config.yaml
arch: "unet"
logit_normal_time: false
beta2: 0.99
precondition_frequency: 20
adamw_lr_other_params: 0.0015
final_lr_fraction: 0.05
warmup_steps: 2180
adamw_weight_decay_other_params: 0
Rows from block 4 of a small image flow-matching model, named by matrix and row number. Rows with one number belong to one channel. Each number is 500 + 40 x the weight over its row's rms, rounded and kept within 0 to 999. All counts start at 0. Numbers have three digits each.
After each channel's rows are labels from the 100 images, of 14976 (inputs lightly noised), where the channel reaches its highest value: "top examples" is what is common among them; "patch colour" is the nearest of a few named colours to the mean colour under the peak. Only what is clearly more common there than usual is listed. The data: simulated stained blood smears.
# convs0: first 3x3 conv (model.mid.0.convs.0.weight, 128x128x3x3, each kernel summed), inputs 64-127
# convs1: second 3x3 conv (model.mid.0.convs.1.weight, 128x128x3x3, transposed, each kernel summed), outputs 64-127

convs0.71:482532479497437460524487467561510478493521490557543482456527459517486556495508493497474516523488492459524488452453548495533525440616550546534497512485546551523540448414570523538425533476452537
convs1.71:497510479506521502490531527480438549494535514492524515524526501503547582505435426475416572539512505474533404473491473452487511528470581457503448504485500568594446416517435546465509449503541515
top examples: target cells
patch colour: grey

convs0.96:470493482492465509520484457490443439505496461519481474472530518452460518461458446512410503549485448462507465486424511507470502388541526466498418442452500526521471487506498535531479499503507445
convs1.96:526571460477511469541453514552441584472532497437547467458466513479535436546543484443422519523444569471487484469513531506524471507473451485532439511449459500511537485606549468555553514507570531
top examples: discs; crowded
patch colour: grey

convs0.92:553492554524492502559482522521490540504489553507490523550452579523553492524506505550515524527494499490571554607516505470570512544423435506501525511503568520469537550528484544544558518451486591
convs1.92:551569509514495498492544489486527554517519462448511498487527577510473447517523496438527484444523530550433538502557450488483492509527438556465550472453463447521515529539566430515543479555584461
top examples: spiky cells
patch colour: grey

convs0.91:508472548490582498531491532545483523484483517546502542609559569486518519503567458503487517579542500517591536552487478467608485495526557532527515516468459513501533479491515593528544510534482514
convs1.91:496499482557505591493507484403500499530566520539492502498514493473510617482472551485478464575464512523483483450426493453534503514530564457485518563560529611562466512502493480504462515515475511
top examples: target cells
patch colour: grey

convs0.63:478536485524617567538505522504494477485519529484455520564459590513531503485540539562506476471490493493512517566535542484477579502506571445512490476503547552488486475558473551486582553536528444
convs1.63:573473520472473500537498481492516534564479435551525522503481520479490488545425403469508462469502543510471549470548475456544456530487401562457512516480466472544487523512525434603447469520543522
top examples: spiky cells
patch colour: grey

convs0.37:453545466490433457541466433521472451503507533480466472491548434485529546463482502509469526418478507483462422498446504491481461444532592509464464454457441540525442445433496497504450506439504450
convs1.37:545552524512490488558473504530450560465468492447541495467476487435541443555494479476432511480464546446468532446478491570526500499497456561561462515416462489531572480540540466536497486539545492
top examples: discs; crowded
patch colour: grey

convs0.65:563491521501535520608478511557499529479476548510495561577511561509497543492505503588502482564529498507536524576558453484577497509507557551503506523478491491519558517441505544586499483515543560
convs1.65:447498565585512534474540546440478467535516488560428498514518490485484567432460533497482444512485501535473487517430548502483501468509573445479537549567547562481501452519463515473439517520463527
top examples: target cells
patch colour: grey

convs0.85:520522534539533409517511584457537511514505506461458519500466538517497465545512455560597417448474524569455519530518424432426490581502492517494540537483515501486534423455496410543483479477456524
convs1.85:513436503440495451532486418511498459501416443495515515456520545474483461438523514474553433471534467468477571489484472520450537447583473540490537466460548469488495545494518487462463519473512451
top examples: ovals
patch colour: grey

convs0.75:473528475516460441467500399479532431498513495533507531404487449457491475450486472466436485513479487484415422542482501560493567421527514462478482419505527526475426457489521459532474489585574402
convs1.75:488602509447528510550453586521446516498492498448536500479503517452523518565518459448439523481515537475528549457470526477523499545455513562542532501438511501567527466529536458523558451513568523
top examples: discs; crescents; kidney-shaped nucleus
patch colour: grey

convs0.70:537484521516462495483506522529524530538548508518490527557517521531472513531513489477543466489520485513559541418473380458551492547494456525570536594526389426501586502433546510445496491526490556
convs1.70:481542542533485468578524478455490431560494457574531544495526481505501502503461534498536530583542545513446519552487482506396514479470540483457495495571559466479461539525563514451481481427447439
top examples: platelets; ovals; teardrops
patch colour: grey

convs0.124:561500531514457511535524549576566541549531486546592570512552502481474509558498542528567475489553547525560535507508447544498558559543504585503504579495530445521586490424548505509473461478454580
convs1.124:463415510481538532543481522563514488440486571495517460549487462509555638546525496530510399497520511549500580442475511528445490506463482493496507504542533535514469450491435467460440438474488476
top examples: teardrops
patch colour: grey

convs0.108:482490499480512486472605485428470505531503518496487476516524510441528528475511451427503456468454489527490483473517595507451526496559481512479456443514502526522455555560514401474517453524520430
convs1.108:529476541487474559475540487577532478479520491498450547502412552511493465480458496521488510510495538464455506519419454528503459520486532463510572557466542474498559498496516506469526540439545524
top examples: crescents
patch colour: grey

convs0.60:548492561545488553520551541549538514553545522557564539553561522487546565531475506517507512496524512561551558498527528552555539573552521540523528531502511542562553483477554548486521492487449554
convs1.60:451503528528544493480486524428519505486527525585561537563514448484556503550560563441598497508480544543466510466520517477524507536537528499509541479533453527563513461503517539555487453536497464
top examples: spiky cells
patch colour: grey

convs0.8:504500555523500528512521492516411473452566495590517485523523506559484604545540496496502514502508509505438543433485491506484510498545520567578540519566507596534470520465584495474525431507510529
convs1.8:485509481504515468495486582478548508559536555487514489478461574563406469493449427453462524436499538518499457543494441562501486501528574532507513507499575451504485579568476561469519521489536452
top examples: discs; target cells
patch colour: grey

convs0.2:525425483493484544531466473546407535479506582543509529441513528579519481474504505543512506486453473481398529498510481474498458466497570495468496515540516468496467442524475506434538433492505553
convs1.2:512446500530561476511518517475585476514483517410497463526572513443468534518413477413444546524476543541568466440468572459504568502450468500519468522540511475551487489458530484538485481497455489
top examples: two lobes with orange grains; spiky cells
patch colour: grey

convs0.48:562524570532500509544524502536490546530517550562519533517576494482489588551542455537487537520525495544575510485498457523508521572583553521522498545478478584570529471487557558520496491500517543
convs1.48:559504547547416502496565461484491492501469493478505517503516471496452487425555461464455484489454448469528444531447484483558514513497486480479483535447494530452534510527498528513537483475579497
top examples: crowded; small spheres
patch colour: grey

convs0.90:506468512550507484568471504518444474484507490493509488523514425494468485495443514547451582527581502480471540574460525522498489476523512429474560471525579550487514451444465467473509429505491462
convs1.90:506502508439468501543498477491542489554479474447552498513511481494476510524503453464506472472473601612505559474558456447508569538503476507503458514497491510585479522486620524588428457503502489
top examples: ovals
patch colour: grey

convs0.83:477537572546480534502514528553473514508537439554426449429535435508516557537525472504459520490437526503452530532495518557506456525539593530514538511527523533543486453455530450475511524478524421
convs1.83:512483539471453487564488509479540515533487498491519576446514490467482536475473500447533473492533626595440558484540432429457561516524470536516455512514503498527476548456617506573438513507481545
top examples: ovals
patch colour: grey

convs0.76:514542530560487520471513435535550485509544491551555552459517478457563547543488547462490564485469528496478491463543643608433501447509516473510517477524578457545471552518552546445440562488474457
convs1.76:485535496521486488526503453479484515479449465524476482553534462511534538440511462504492524453484478491522479486471491393494488453641564535495547525417498564599439470503462530547497522495519530
top examples: crescents; kidney-shaped nucleus
patch colour: grey

convs0.88:488462489525505486489523536515518605512525476480516543557532449479547561549553538502529532429430500542523523467531477514515510512514496465493502537495495452528523575434538522442568438512496499
convs1.88:518438585499508488530519458485470408519474517571528445543445498584392391497465469474506449567572595485564559548466521504495474488531437498521580496484512479492479423468537472504450529488519505
top examples: ovals
patch colour: grey

convs0.23:566495541536534558551516532563525512533526470560523546564552515524494562545524533537552552544543541554550551497544472486510480543548531551551559566525497528553558529469535538530530505499507564
convs1.23:478535537474486413524489484492461469445574517533461501489506494431515581503495543487524522542487483530563496537472541440534529481458439516483549443568588523465513426471533481490502508520384505
top examples: crowded; spiky cells
patch colour: grey

convs0.82:496486497494445485424492496461534541512475451468480507473470536571480418524434520460541439483480538492465530485503517508455530508441377537507535496513483375456496518482476456508523491476490470
convs1.82:501479529481423514558487499513413505498460535462562521488532484480515492455575459574467583530509482468555466543503426477578486499464442496487432477414510552442532554534482516564507467496530508
top examples: crowded; small spheres
patch colour: grey

convs0.11:475508476484466481499551459467452526486463506464454484390451536481432416515468450481505460467506464472514492508444477526442512525406412487437486473458467478481510463485436486518507532473492489
convs1.11:430528554515525457502466510481435485512439527448455517495484397532538471507481530498513441541534466507543513552511581489490461456579534532533550528504568539504536438485510510523528471500503540
top examples: crescents
patch colour: white

convs0.118:560468499548524469534510485452495528506456574511520456530476400544525489531525441564483575455502520520533508544466482582481483493509484519515522495526464516496499415467527537521458530480460485
convs1.118:438582544453481550397499550564509494539547516510490537501509545490528525488496590519472456483565464530478584508525505504544520480474500457514504514486555520520528513474496454448524525485462526
top examples: discs
patch colour: grey

convs0.93:469552475507453465505524459526479484494529506532536493508543465493512571525534468499457533499521496486531458430487516518463524427570574508545491510496558551562497452451546545524492433489478496
convs1.93:555515446489485508513469435550563524463459524445440542515492535528465396540564531492549499420506478483507514518573470532510513488523455518492530471466485473448485545554577502488525495537556519
top examples: target cells
patch colour: grey

convs0.68:529526509510509427487503495536460541532482451522412503484451534560501502535466502397556512470445541525461537480474473411451454540536507503447538507472472518469543446428510576508456517502442493
convs1.68:551474540530449510547532472420488509480534495473473483550499473468482495470481433454520488481482451589485504529468451556550531497496452543496508449489483430510518471524522450470480478496485504
top examples: ovals; teardrops
patch colour: grey

convs0.40:556525541549472485555542515529527565555547500525594562515530484475551561560484563496504527472513537565526541452506534536466547569577503495490529544497510534542530483487571518502447529479421533
convs1.40:431503495545541473516499518481496473482534535543449443514500413502516463452504553467456481488532445545550478519476453498472524528474455505525526472457530418480525430523508514511486509500480638
top examples: teardrops; small spheres
patch colour: grey

convs0.50:424563499454461568487595472514488549499519552513521445511535484421494501526553491459498478471477514525546445460550569492433547495545538454424426462509573579561482422492565502498495566501457501
convs1.50:500367526464536461491434498550436445462490454528446558413486513512508538506487502480501499538497498501527469559418464517564482464488464570556570520511474450466543486478411550461467487511499532
top examples: crescents
patch colour: grey